Weights of a small masked spectrogram model.
Model: 5.29M parameters, log mel input, encoder arch vit, encoder norm layernorm, encoder patch size [8, 16], encoder layers 8, encoder width 192, decoder width 192, decoder layers 6.
Rows from block 3 of the decoder of a small masked spectrogram model, named by matrix and row number. Rows with one number belong to one neuron. Each number is 128 + 32 x the weight over its row's rms, rounded and kept within 0 to 255. All counts start at 0. Numbers have three digits each.
After each neuron's rows are labels from the 100 clips, of 14848, where the neuron reaches its largest size: "strongest on" is what is common among them. Only what is clearly more common there than usual is listed. The data: phrases spoken by 400 fixed synthetic voices. In brackets: how many of the 100.
# gate: MLP gate (decoder.3.mlp.gate.weight, 384x192), inputs 0-95
# fc1: MLP up (decoder.3.mlp.fc1.weight, 384x192), inputs 0-95
# fc2: MLP down (decoder.3.mlp.fc2.weight, 192x384, transposed), outputs 0-95

gate.27:079094060137157094129109120086082156142113109075140092151111164143170135082169144085180105188127095141076120127117128178057096095187120121101160143162169128090125185096140165154134120146135124111133171146146140113090096063155110128146124114109103135106102151139130081103081163152159088141
fc1.27:140118131115125081104092122166138101132124180141073125104182108090071112157095180171114119081172164071107128135147121096126155163109095127185095181088076134148134084123183085164170171097136148124147096147148142138153168131158155152101131111125167071115139072113125175149180084121106138144
fc2.27:133109085193143181118168108115096140146126102142143159096081132153143140174082106126055129118100169144082084163115129165170103116160192156112076132140126105121165158117111121175104072089111205167127134088151124118142157145109140193107093139150101145123112106170124116158184124134126154168
strongest on: high voice (63)

gate.46:093062140089135139164116107161127101146108132164098089090103141150109157155161140113242146124131154128127105163132164134167097090082095135110089129154095161103133102130127118171128164094158150132156155074155128160109118089101142122118073183125084128100138082162159146110154136160134091114
fc1.46:093125129117092100137159139140162050096133125105140104112184181171107165119192117098159122105125154161061065152114126130148115149095174136126145100100075183125090159154023134142099137103105207126130100116112083175122109080117130093153090119159104111177096126162128183133124101155064100154
fc2.46:109111110088155113126130124073098154162143091139102186090095120099166137133102100148119108099053173076106116041156123102150095154119059117113178121149176089097106106220178111110093134168079106127163096137165151164128215111168146090099082122163194135161117180114159144123121138141142123127
strongest on: /b/ (74)

gate.333:131197180108077125161119123148127141153113134140117146086168152087108161147113066109135150098123175113114139191153123108132180112146116150095207104100118140083142124100112146110197150116101117148152171133078133142089107068121180153126152123145148137079106094103192148111102163142091144159
fc1.333:087129121143160137099136104178113140152111088113120154067082159123088140124117167159120088135098110144129167075179084083066086178079206123157124155142116121175150118135190094151032152157201127149169080134137092127103142163129144063141120140152067122148142132125133107128093163201173151098
fc2.333:121134072203161074150122129158116133190176117113141075129091117124119154063130146153123129075172117122159064142120120118162109133089113143085117151127096084184124116136132128147167140122087165121143142126156122117144147101156083132131187144101125094122103125111070134146080041124144122164
strongest on: reverberation (62); child-like voice (48); /u/ (46)

gate.190:134103157131125098098142146064104116172129107143120169144093165136143143146147143137120084176135083112126157110141162133144109088204101055177113114145124177133158094161113155119085126079077120134088119148108165144144180130140119150122125123150141115129151138181158148136097149126063140130
fc1.190:113112177128099095139152088074121151120152049135178093136078191094184105148141136161096154110129121126096177108125143022105145130122141183170133084119124102174131115105113101101106059073143114130116114127098166153150144092148118147152119168171116105098128058100117144177144123142101120178
fc2.190:130107132157116124085146116161177049109151135057086131102105161118110101138148182144188133186133105130146070172136051159113134176110186124148104168125134124114114084124160126142184149144075121120095115149096139145188103104160106154106109135136115117104113133101163142165223101062087201102
strongest on: /ə/ (91)

gate.88:171114198133097112123120122173118096154194135160153089122104129154085149112103100141117198106120139168122207163092112139168141166171110138135161130130131094077114087174150107165170138178181162205144168109087172071071091111119132134166150126123135140103093093080182144199122125149073187093
fc1.88:088114110118102142120093163070168149159108073130127118160176150087124085112082137101053170122131128054125106171153147123139113169158178107093164193136131109176165123117157124197154098095079138072111130097132114108107136138171137118096096170133124179133173195070148139130128124074110147187
fc2.88:100140155122078176127130139108093083193099110154130082112113160167165178104167103136217151124157107129148187151109114111081120128133123099135126142123157130091130108110069103089079124114110140156071117149081179089158156089123099093193096073147109101156065109145159110098129109085129144131
strongest on: high voice (51); thin (high-pass) (32)

gate.373:101167125130129137154065161080110100102132192128142121147100150099057141114073128113139125159131124116157124155159142184147157084163132118108148136086121166113130157232193152096088082113151158141175099145109161122121185083179098161147210134174174060095148074138133113077097085084129162092
fc1.373:130156129141113100084143152153175148097128082111089188124139133106154163183171153087151114113142122082077096105155084099170078109104134118157096126114074081192134149108060128104206159162129129166183171138117128107106122136185142107137101190128145179122105139187152169136092124078185110126
fc2.373:136149081127154113118138135055156098137132130157183083130148156113058088155107240090090154133093058130123140142111156125091141125154121163179152105137152132093155151130152124148072175097131185172116131140104101179085128187152114137156156125101141142084101196121117092154114100191117138088
strongest on: reverberation (100)

gate.81:171170164075171104142147117065132082047121153081171116162124189161138054081173127053124140126107123122114135151142099131085114140177125155134113129163101156122144145154116152154121154106178123168160104131072151201202138125114073171096162140055183134163113088091144153101168134085159108171
fc1.81:161134080144105138120105133164140108178144103129128160105159076092090130112083087108165144080152109120106134071078171128183118099106092123113105166150091107173141140098170131111112162131070166127082097136129155083150113099167137084153115090155093127104123173167134185119161143133128108132
fc2.81:115089093118069136141113169106133113136169140136194083101129113137100144136124118092132092127143057123172099202136127131108094125126100162115083153107131163123148160087111119170157108130069110117165135167102095061127168123095120096094078147135160140108097073080160229137154176117150135113
strongest on: /ɹ/ (100)

gate.338:180158196061145112150097126174099184118175135106172115152106157106210156096097146090122099104035118131124179101171200108129154182130136074135123162085127166136122121095150117119145134120129119122096121092144154166141087119093111168074105140134083123119118110156139134100094141111123137081
fc1.338:111141173125075074163120129144071139117138142107119097139118166172180178085116132101090084162056119129085150130179091081121195159154187091106124087019110176071143151110152104100106158107092118111164107088130139165156103104141080121083146152111108145171154150115133145101100127158141096137
fc2.338:138134145120122116173118117184131107125232126163161093070130089101148106109108102121195113091101107141182125160179150124126146165152137129157183071121110146126165199084123123160185131103151118080101110149103181131119110093116089162082113147145075140161097064108132114108059123152118193093
strongest on: /ɹ/ (100); /ɔ/ (72)

gate.301:137130151091134063150159175151141138117164110137099125092081103184166108146196119159127087123108109131117138094142086085168161161174136103078109186128107166060125128133123102169126125093139159126094154161163137092113121143117159138076140111118131167171115117128073203052104156162085157121
fc1.301:166086148109144149125130059171111161147150087145081089115113112143127120131168162110143097118105135147079153082172158101132154098182111087141107170109095053136135122059062084082128129136130170101174105085159117137125073129119193153118140087139101073135084143070121155119137154098129156146
fc2.301:137105153116113133148109098179130119078129082108161105187136143109107124101074121136115205097160141163136117118116145138110192126116140144142085133135096138158073095148105148148123128168128155103113125137143090135143138141180122114082055165143171144099166146143138142109103124122126111116
strongest on: /ɔ/ (60)

gate.130:138112165164149096087021124126121167104100153100087146079155139191125121146120138155161131175134089128104114087104155130090130112148141133163131132069130103080146063123162159116104166127123106128109102070122106087109123146109136160127125120151085193150135109122128163135077134189112106100
fc1.130:118106134121111138091064101144099160163100119138112185165099116194087140175149155089119121151135095099065113066140158097112124071176125163206139115139065128145155097185146107110076165125121178064134135118105119115048159087180106101136126138090071113127133133035133115139128110169093135102
fc2.130:155128068180130120105130096090104039144161178095095203145120084172087135147114065137149147152094108163132133149139108162115120147074132149138110104136097131093143112126097142162091125103160106109146087126092148079148114111159193104144088113163133132197127073110137078140080141150159174138
strongest on: /ə/ (98); white noise (29)

gate.287:134143140071118118120138081124134088086147168119122134095102134189187126114148131133134036048125138084149098098120142144123156121124200142096103123153197108113164073149116204158132147090085115139162135101109165145121133162145131150050163127090091138132123095150116111191176141151125128138
fc1.287:131110141120143098078032183132137090147192174152129094178158138072132165125127144093098119122147124126144192097135121123138142145081079139159127095127099117144109187071120139169082135126151126115044095138148149147118103142080137156101133199080153127096137160077161130078097130087131123152
fc2.287:139064110103170061151149117114126095160136136078152152129089137135152110151139101141137133133123200139161141138125153136075130141113118108098074103174120118211108090126152111148182118088134155139145106143108159172142100104163183064154141077078134138167126119138105109100153129117128129151
strongest on: /ɔ/ (100); /ɹ/ (100); /f/ (78); text has "forest" (36)

gate.302:121168112124117135129139138070094120128102120114145119146105216125201147121161143066175091186163086141070106137102124159105081098123159148099134082173129131109103200110077199130127130090118126079143150164164121158110069125120136126159115126128098164144089199130144068126082123129126091100
fc1.302:150132110085104129084085137118140125113103164172169106159096172105184227207125104130166133122144113133129129167134138107099041207035137077121118129082106129136140099120176157145147126121158150052164138179159129171100069078187142139191164144120105129172146152085138120128114143122101130111
fc2.302:155113141141112082130094130136152149146049111112155105149117153173138122174178094116133155098113102132150102174189122076124163140079152130158110100079175173068158142209133125140109165137123193129180133111132067100194106152087094074100147125128128131146096138084148076103110140111122086158
strongest on: high voice (57)

gate.381:156168089118123160163115120129162132165143149121111076137120128169153115120147082091118126119124129170149100171114075230174166152097134083127116123130186168110121119155104118107067139189137184103087186136103145092181178127168069112158113096111085108169131073179077069077189095143117172133
fc1.381:129115148160113118123146092092160174143101107155104086059148156141213115132059113127128103134113125107123154190107107145133154159092195154097126142140113105103171076083105114167120124078196089114147117137115121139048142140106163149048099148129151122120119162140129120163138117134149191126
fc2.381:162142116144118154129085150126087148138098121163140131120058130129149098073118132147133073154162092118181153137167122120169103102158158156103112169089138148091145048150137170112092137076137105119082114125086148190134115208101079154120179092093160105155110139213118151107079141143095152119
strongest on: reverberation (75)

gate.363:126136141184114080117170179130142167143103101135152145173194117168126084142097124157158129138147093083120094144093064095119089106174139134133119131126127093053111107188139229098083131087127094102173123113237127084121106057103100169089144122149143106148173091106153110096140125153119149088
fc1.363:105129087119133054168139109127109078171167117129123158100148103144137147157135163164179042140136148102123182145110102187103123173149114211152176118121195132116108131188162181144134094093142098101143180138133107112177140131115181116133065073066110152126153090142105126058100180143149083187
fc2.363:107121123105102151177112179148140111119112177144166113135088142144110113066166143123107169130080132135138069123217168131143150120070179102130123068147145121163125186104127101138122160100165088149109188097082119125104063142161103139166106149126137138115065146152078123150197045129108101130
strongest on: /b/ (74)

gate.264:134177096104120171070118178104056106190123126104148145155084129110154170092180089159136162161157129065127130089125081105163117158155115137080137119082170148117114107132100165099161134161149102153118229137156089081154152102110087127090092161072058132147122095105108162100157131107123123177
fc1.264:125150196149161072134152143088103146119115123196099125129185109203131146108071143150070130092130164129024112097139158103113106124121163103095111067122056112169130172082135141144127132117105047097171129119189133131151149150098094091141098153147117101128156099123144116078093140141182103113
fc2.264:192156114138114148181085169099137165182165107069108110115104153111139165111169104134174147143140084154094169161156119177144156114136093107170114131087122089166120160094145149121200116171055159084117155085100123100130118096097104151118105130071107137178103162123073159105141096030086152129
strongest on: /ɑ/ (61)

gate.172:095097166081145142088135163148057156054092079163068139087130156161157101137151118150145094105122155130206173117152130125146103146143109174130154129132146137099139115161079098102082106146147122082193147115126117113067150173163144125138086067113150135083157169175117143158102112112134112044
fc1.172:162165110117117141151117170167131155135076133172164120105106043108089126054156159087136140125149103108104142124145135100184058096172162134109180163196139127101151142158121179132118177026155096148112155111108104123121159178137096142065109100082145100159078129132130131080135188092090132062
fc2.172:169098147140161098140085090131124184191163140068115159170126111144133149145079059087079117179138098131130111094123151148090117076158161098062117118141148100213096085109108108097118134170103139163139129186138138153159070069102170085110176136127107097171068119075123134148179169139204124127
strongest on: /aɪ/ (73)

gate.245:122128108084182184090090134140123122102130128155174085105127123194142110177136170109117163110111114124144159145110132149152143141107181085087142163127039139083109116155094091115128191100119141057119140099104120157207125104101125103135114137066091180164134110111177133174137161134079120131
fc1.245:125095122153166153164156088164116132125109102166097092131108168040133114138111066156130060174096137150168096145098090132125142094148138107128131168139089119096132140139106218138106108173105090164103143153101207103102176182167133118115141130071156111095158109086129101110163138102119157147
fc2.245:138114099068175129080116145122127085111179130090130124117120130186154079110143129144116099158148168119155139178125128098133125134202121098120107124096068133123120134125112126126117148212134111107097131074170126125161123124102118079106132120201074191153167180129131179096089184155108077118
strongest on: /ɑ/ (60)

gate.340:122128100089129149125141193158157118102108110081110123143143077135087091150124097105130157149129112133179155116162146172101098083124181109087106095095110130124090148147112158146096140142080149129132128106096114093153135118095132145101092175190114066088112120140165161131186132084123117078
fc1.340:077088162112166165187155143120131106161112113083133163103139088080201076136155170117087165159124067148116143123146160194118129175074101138157150075095160142125148130168100040146094159170110129145108071089166094164117120123117167100169133116126153095093134089140125098094179169061145180119
fc2.340:087132067196093137143108071084141155135089125160138114120130135130137140170036129147090093154130094083143113089115118145107111150148102103115154074136131131059169150176067162119185090116150132142156099102204145166116147133153148111163053109182119129087140156089133135144116132176151076164
strongest on: reverberation (89); /aɪ/ (72)

gate.310:175119113156089095135086138086130142140161177097081135165100138172082121163120157138158126176160078121119073149154184182109118077154115153171135122094080122113135124142136133125059165142165122140131095087130082188087158157206111143169147133127088168158134125112139136190090151153103150139
fc1.310:087099120176126128143068127163166174085107122144087125175180109056179152116118130110112130101134128128155116062154117183168147054137141092101137129178084143101170136112111064122154134142183152096076145130119119097145135119101180104139154093064148121163148120075191128128173088157107127154
fc2.310:161152140160161123141141140141103089165133143133165139136041166123137114170147085139204120106129176123062080166160162077141210164109154163158117178120137169121119106083129118133097137144103106126126092136104072198135201182116075098080124152139099123126080111166147117129098136167166170181
strongest on: reverberation (64)

gate.321:087133159138114085105140153117117141037079089112149144117146176116163098145171136116114101124172131190150213113144080048165133161135151141177106138081157181120117110132122144123146071164122144137094075129112171123137139133177131082172164088155185081090121045128136132167127140194100116106
fc1.321:172151124159121173104124168146176125131068156091161132083173127129164084124117118154112129100104180148129138138096122118121096180044165177244132169173158071142160121104127118096113106116145063120050095151159108128080177165139091162122150140141078080114133101110130081162143188122104188142
fc2.321:153094147128087106172071165107065153160200131115097165168099125137114158116104089082139105147182107084132139141174166196110140108152094062029191094149078135104101130168079138161130149169120149112212148130139124093113089095090148095083120122086098159150122117145139136102091127118165112140
strongest on: /aɪ/ (59); pink noise (31)

gate.126:058129133069067139123132170131148142166123085085107142122099098049109074124149164149102133128097108138147173051152130130119068138136165137175242116103138152158159105102153138156152173091134103074153133190082106082123098134125143085132067134143131067147182189131137170096120103138181121188
fc1.126:094144163165155054148157128147177159100131104132113123157131166089158126100150111155147119113184146114138216125125117117061120124131133166113100066096155114151135140091135065115102132130107109122096146134096090195122079127161111142144175181112109114126113159139119088119155080141149135171
fc2.126:167154169152075125128153152179153136132096057136071129170120082114169118121084134122073104146153113166129117085119134163136105187094179063173203156113123113104135195135104169088156169130118155109118132108146171092132076114161172118090101128169147135116119131121138158092095123118136143085
strongest on: /ɑ/ (79); reverberation (72); white noise (30)

gate.169:097100115166086116188175132162092139124086101125155124181092150169103150129097159042142124118102106142076114196145150143191181156132075123170148181160181091089148085165173123169191109131197075084073113120110097177170140111155143074119078139169132135120121154134185123163104101102133087093
fc1.169:182115086111109133127148130131164122130124098191080154094115121113158095118062106085160131075083117174146121188159097153119070196113062018161080066074123163165070151127114131128104073120179151119130106118124103126082090150154112127131118141160144115157106115140135125183133204182159127146
fc2.169:110111184104162176117111105117126177161109079109147190156114121143193152161124077144110165138135165149099152064145068154086143201106164132115065119160094128143109112070172071152099157107137156101116127166158165074090130147124092111093122181077136134132126136105068116077167109182118113142
strongest on: deep voice (59); clipping (54)

gate.233:138126137102107122134097126096093148145118140129120157180073102076123128101132112138155069112127127154083103123208156163159094194117186156130111105143116140117168116140144088087165082120135154178111111178102148135142202082156057138158154141138122162107140067151154127141129122079155097170
fc1.233:124143116141123084125105033123092152102151100131186185142176067081158096161111119084154183149084145107120126117090143072137137130133124108083076142157173191160141088149145095192171193129075147116127151141132080066129115113149083153147099095119105143146175168132132102115148093185136151110
fc2.233:117099118123168155142155181119134163117118133107147118067071190133069109147147139165136128159165141149143090124125104173174140091152123172145171138096145155131137104147080217113111151093110146139086157131127081201141086186079127102154143123163128169161059105161184137128128107143156122119
strongest on: /b/ (69)

gate.14:145173142131121098112092123113107128138148136036125164153133089157065137154179163063133111088148156173099143187154133177170109183116082119120059092189089111096110132108109104158122095128142120159117142070178103104157165157081122130084082124159152140178111198089140101103084108171163157139
fc1.14:154169150102136078122130042097152160142118130147139140129083162108189128131106088145090163156093123137158085158114076079179144130131108161105118125115158168105107093161126163120121129197057158099106106094118070142117106146117173156163106153065119146083133087112122144140151123129139164141
fc2.14:165128102086112175120185143098134155151147072143089125123165108099103141103101084130175135097102161126080141120177145114121141136102161080120089134063137153133088191136078126121151153157167116130127146178131099147115081126114029123109158116174147173105185162127122177082125086112117121154
strongest on: /ɹ/ (89); reverberation (62)

gate.120:131100084067074038054094134091103155216069154089127113168158118091199178127136120101129171153186178123083097150128114122117091161128156142159040082152164163119092117080142119184148109106130138155116122163166100153134157109145144155092093125122125152140149163091081173119099167114131174116
fc1.120:148100115046087095076153129108129153178156177159155105152118191131112166112111145070148123165207105147088059093145107174155052139095126104162100075146140173070156144096116135081093155118127122091138101150150115156152095135174116182112082120149107087145183180122108130141078084095109125130
fc2.120:152164090118107108164127118099173132080092145130058139119127128105180110182104126120151129136131131062154155156130140091116165145115149193133078123121144118075145122120128141128157116145115158146126171148140088130164152120121186153098164147105153195169097100162096181176165149115130116161
strongest on: deep voice (99); white noise (36)

gate.327:136155088124079134172088097124119105120130123182167127151117138081120225106093157141118104098120138087128144168143186080126149113133142109067133139121135075124132125096040089110103163105138113161123165063209155145164057122075155154042135150064130124143106111151089137128096154154150122121
fc1.327:085134154128050117163094109143107135108146128066122104116148143095173179036140102117135097075188193113148155111211105080145130182164141069165180132148127129177146118121105147094156125126094122111116073161132103158106121167166124173079157103107150114119111119130109125151181091175089154190
fc2.327:098113146072114121147119078109126125194162129137136106112178159154125172183119113165145042108143159074157129174116171132113145105162145128070096147089149160190135140145120135071121085101114146126136071061153180062142148127088108137129142198162109081165105131109115114147109160143204116079
strongest on: /ɔ/ (70); /ʃ/ (47); /ʊ/ (41)

gate.84:136152104127082134089206081192078166148141153120088178159074129171116112129169159077088183106153109092099138090100101123174104104104071150168135140114142116084173095123111133142108165106139121104194160066146129133114106138185118095156124096105100091095123138072093124154102133151131126114
fc1.84:101101153189162184178110122104144155154126107120137130128084087119128109127172110177098093123078121106167107157112097049178138156136151121135138097151110114162137154155177147154150179063177121117110120173121129156124149128163107143156153125088085141112153114208124120103160113148172165120
fc2.84:132220103085076112093179111166144137131139150146071139100150107138160157114172149113153157107140105142113146124095100195126091110101098099114130158092121103126165188126144102116138101180115121123130109064200128094084104100103148123147119086144168091119119139073085118153149138120132084207
strongest on: /ə/ (69); white noise (29)

gate.256:127151126083104137111118117076078124104151140121174212129065075078118128064106080073087141152066145109130118119147121140130114158125138156106130100116111225152140145119081093160128163122140122149158133110093151141087106129160130075093140098151143141111123153165142160129164120187149086123
fc1.256:087136148137124123118131143141145124125185092145122172114167142061127130128097118155137121111101164121171122157141102149173094132102161123072065160070145131141125150073090106123157103125182118124166101162124178175140156115134098112119190124119140162158084148187101129132168126151116058146
fc2.256:094130143105136155129119140144116152022108136111099091155106136155132137150142098146153154107157161154086124138089166147094161140151084212175111109162086158150044124150191146118112153128093108106081175087101151087165065153160149136186112148138148109126175147094140144131094167119138134182
strongest on: /b/ (68); fast speaker (47)

gate.308:131144159122082082152140130106102111092137131053152153071106155128103084119117178124091099121144117135138168078115157079165135105133138132153112113150104121127091124087055116128118190154072084149195145115151152195164123133122073130120123092086155146111106136112155142095141150190118184144
fc1.308:112123129155178132041148046161158130134116091116182126177148123155121104109172056118159118121137105119127134081126099170131150142129188144098152113105140107140152142104118146151166113111104129100110063147148109121106129171166164144171114083067106116101107144112104158116142110142086069088
fc2.308:097157120119079169049165143163166163161206152164149126169136104116136124066119120157111116131141093152126124182105169126145088148134099088122138181074126195134104123112168091154130097164153097107144099125152085107105111101155162052108097134136136092100125109132130166155095075137146167112
strongest on: /ɹ/ (100); /dʒ/ (37)

gate.238:078122103142147137148093121119188152092172096140166107147148161149119101082148107215109105090110109114152141164149148089135133147109173081142147140137121147121081151134101154118157113121139156129123132178130193128122104168102107077059085076149134137117108096094088165172097135127160108146
fc1.238:182108130145149123180129107124102104037125162097175177126106112126111130136178199118056124121114083092124138183149128146140075118116141080148111136138114150080105122158107141138114216120146151080110110155078120114122139126104068073066139086101189139146084126082122093159123111097163127084
fc2.238:144054190139106133158188099112156093131144113096204106181105112171083092121138215124088122118148185132082135113122100104179143150128164179139070135156124181142148181134079155142089170123155124106090109082068147105107114173143143146129125170131134107150149141158131102076146105142111114143
strongest on: /aʊ/ (37); /dʒ/ (34); pink noise (30)

gate.261:113112129144094168066119161091107115146127093118101133118109126070097159170140114105126115134119104143161142067085167140160096165153132195145099120204139147150174103165134098209139144126117108124145135116133131110126138099155115150145093163119124121104147136153163092205121169105137083059
fc1.261:102094079154204114149122115137125100077093150125091113162174128106151105183128137131203165135099144142147077111093202105112142142120143131152137170153181125041116109064147145133149090108133151132104142121159162175153139149120104175146113156156140130102133137148116078060132082157096156061
fc2.261:148115126092088136146116083102117130170136148135120142177105118211082127085128150126104073137111139128133107124089074125117106020095090077118128152101111145145121096101115106130168173120155124068103127069121107095132122142139163073099137151067099147136120123179136103138094129085164151117
strongest on: /aɪ/ (69)

gate.218:178063124132125100068135117136151107126110108126139152168113131091000113176159194129167096139173109102170125115173173184091126021149125117188100115117108159094194138153107089095098217109141073154118153147151167166092153108127103146144148139115091161142159177130129103154131119145104089192
fc1.218:154130127095173095102105105108141181174150065103077105116103110142058118110105120137176133200133165160141113140120167101109098093110107173164170131108032131132160098072110112124051176131130102116117134108082097160062100139137110124179113104161093146109152161150141119145118123166132127122
fc2.218:173138116083161183105125128149177051097196188115083123145042087138123138131137057141134132118092098197120067071148124116120136195137140105187133106092092192087169106106135105135095098076157043143128092156091155147139148145144078081147095144158139145112106134131162131156107124120158111172
strongest on: /ə/ (92); /eɪ/ (59); /tʃ/ (44); /ʃ/ (42)

gate.277:095140137135120136123116167178184110123130134095113101089098127100113120120119168152132101060083158169147104148158062168092108127148102163126070159099121153067094153115123155184113133092094113111101214159144078146127092146105152165095160123133129154113122184118117154112077137141099159144
fc1.277:108074072180095145133122178149096144146162130177140080191077099140121120144114129118182107097078106159118156070181113116182143180182170138176146138133118121117155109131126151099143141095173135156151088151158142055143228051135114134110110069122091119107141112105148106134154159098095165110
fc2.277:099153120123114143138095130133108150150096076159123116130185133109146117122116140076153100100124129094143160141155120167105196154103122098160165145148122151166122158087133181103118184080188168158062143151110099137032169106140097145146178059127114121108125137119106129161185103157167102082
strongest on: /ɹ/ (96); /ɔ/ (72)

gate.127:143103141083153147163117147148157058147089091103102126108087087174138088133096129181072184121113148131159110025173128116141097096143016122102130172117114114121156164134153131129157108107142162170099104132088120136165152154154144154142117103132112104094165125100105122099119076128082153098
fc1.127:112139102170128136135123129118165108140146060165136132124115118157130171129126124058111160128104132087096113137177117114120065160127139164143148167151149123117053161094117179119121123154102106136070125076142147150094166154091134151090124109169126158120154180144128143140136113113156067130
fc2.127:194115136201088106126142090122100165124167153140096109138111137074164164123117150107069093086184157131084146216125127157099143087170201114143103136104080129119119119150068169122125092126109145092123111151161126153202186094140154145093038116147114158150102137118137160193175071137152140167
strongest on: high voice (51); child-like voice (49); mains hum (30)

gate.243:097127120107116129111062165037056161154139159083097167060129158110159103139197152105102124177092163106139114145143048110135183152127170166150112107120107137172101088124139164127120109134099095148154111095190119166123103168133137085135109158147153148045138120054170168159151088128085116136
fc1.243:125129123135159170144119162152104135122185105091152140120143126075124145134143168150164196120108174115132128097160140134100177137092061150153097105110012133124167132108179166104113135096103050188066095131113113072167173140069108123096133134136125137106145157156159166112112098094129174148
fc2.243:081117105153118085185152088103161172148097137117113110060114140109173120110133167076079113116117176141150145132147084153135120125132119140162110123119176073159167125123139168100139105112107134100099110131122142129074092142152202130174151108130172157081133143111167132121163075109100112078
strongest on: /aɪ/ (59); /aʊ/ (49)

gate.96:139113140135142116106125086131115132161177164059136191206092135136099099158138158158129129135139076065156131079154142136062159142156093071081104110089094111189157083090135132161161109185145124118088108101091108166154122089120102132159152116158142106099147136167111067149158142116163131111
fc1.96:076135139127081132131165140122121040176121086143156106167165125099125134113105141159169129148166096134158167111158118143194124138138106118143100060048136187192180078201186159153114119123075150131147089107118127150131148110056173132103147152101125115119099089131109124197171140118135116218
fc2.96:102142174151124100114101090158099209171176103101113155140125124158131089152082108135157123138106090110129099115142143099112093139153144155133166109127115200075110160069161147106175107156172132161148171248134116141159062165134144112091147131093130137137141137087132081079156114099160144144
strongest on: high voice (57); /tʃ/ (43)

gate.92:210117128147176131186094149107082158140110098188124115123068157111092143110151120138119138160132154163130144189122099122088176107119098140124156120139156150116108118092161126151164157129107067132194144132117126106093162125107129132086124118095107118100156120083128203202173153156076107159
fc1.92:159123044074105128195189139131159125141127076077209138157089152145162163163141127096155101127089083128134098165128090094141140150147084107131093150138101150077104123116157073124109085121048164175111222130178085108171170164049162149120115136132132130138122143150118096112156137133091113135
fc2.92:088143190146101118079132112121129114100159126135132056127113126173116093083077134145089159155135117145161117076114175182131107169127172095120157175134124092113119148127099151117087156083206126081156109115102149088167095121104120162136152102141163128079085084164166175127082118146188132192
strongest on: deep voice (61)

gate.177:088172151197132102122060108116157104148068144162153140136152123091110119072111113158119134147141155138160116115141149177130082167173169094173194081135131114144120099101066145118113123087149102112153128188109087124175122094139115145160192113104094079157105134154172107120096129140127091104
fc1.177:122112112184114151113055151111155127145133117093094134124127152072081135122144113082077104118115111138145115120162155157110103168169174144188165066108130131136162143075107107093122182103140123114114078144175166120147110120131101100160136148128078111168098138135194086152111116157110093045
fc2.177:115152117125155162113114149165116116074091060134099047106110131149135070074118079161180124135104184114155139148128097151149127160153207119060153120141114105179160135137052144114170116146144144083188086170111151141146092100151142167129143088113125094134073128150156178121089109140134138106
strongest on: reverberation (81); /aɪ/ (76)

gate.60:115105158142092160120160089089133124188178141078178137104082109081164073124087071091163093128138116133115140152111100123123113149113158132104182179122137135056113156130112174152111105157133142110157106110142086131138124184180154125146129164121141154059148126116122177150118146113142163060
fc1.60:155196168166194151170090119205057114118144148147123136126165107097117194131151139123108124145135131163168141132097096091140162159095129112114103103148107069115102164132158127092102118109161119076071182098162123115080101119106134066093111116148156077166117102177125144102125130153141080137
fc2.60:160156162162136093127129120109143097088151142200150077096127150101168121114155105158143122062141172110114172102100147216098141147180125149173104161153193130151177125127125070136106126098155183141114145106098112122139132089118092122160100125134147120173131119089136105127105028100054135134
strongest on: high voice (71); white noise (33)

gate.285:119140101143102102191121090161161092129152144078140139090133093134151172118155204142121092096106129119121147138112117169097171173113150118140126075158115153113142082186104115154067204140148148104160136118126130150145092141118112138165179142167151139157157103120098104161208139106103152075
fc1.285:181131099177178107139113082136178188156059115155095117117121142106103151098143093179159139095157114082090125076098142164093173141193093162088163082131157127103127119135141148121117134206127129161087099064075112093095111116171094124155104150116095163169110117166179138126138140159149127149
fc2.285:112138158123068119134213128078038051110166167117145088120143133144171144104147166111085080170113056070145136174077180083173131119129118172165108122131082089100103117192123156176148130097149117076154167166136129076144118163128164123138147136147139160155123133132105136159169075150148110149
strongest on: /ɹ/ (95); high voice (54)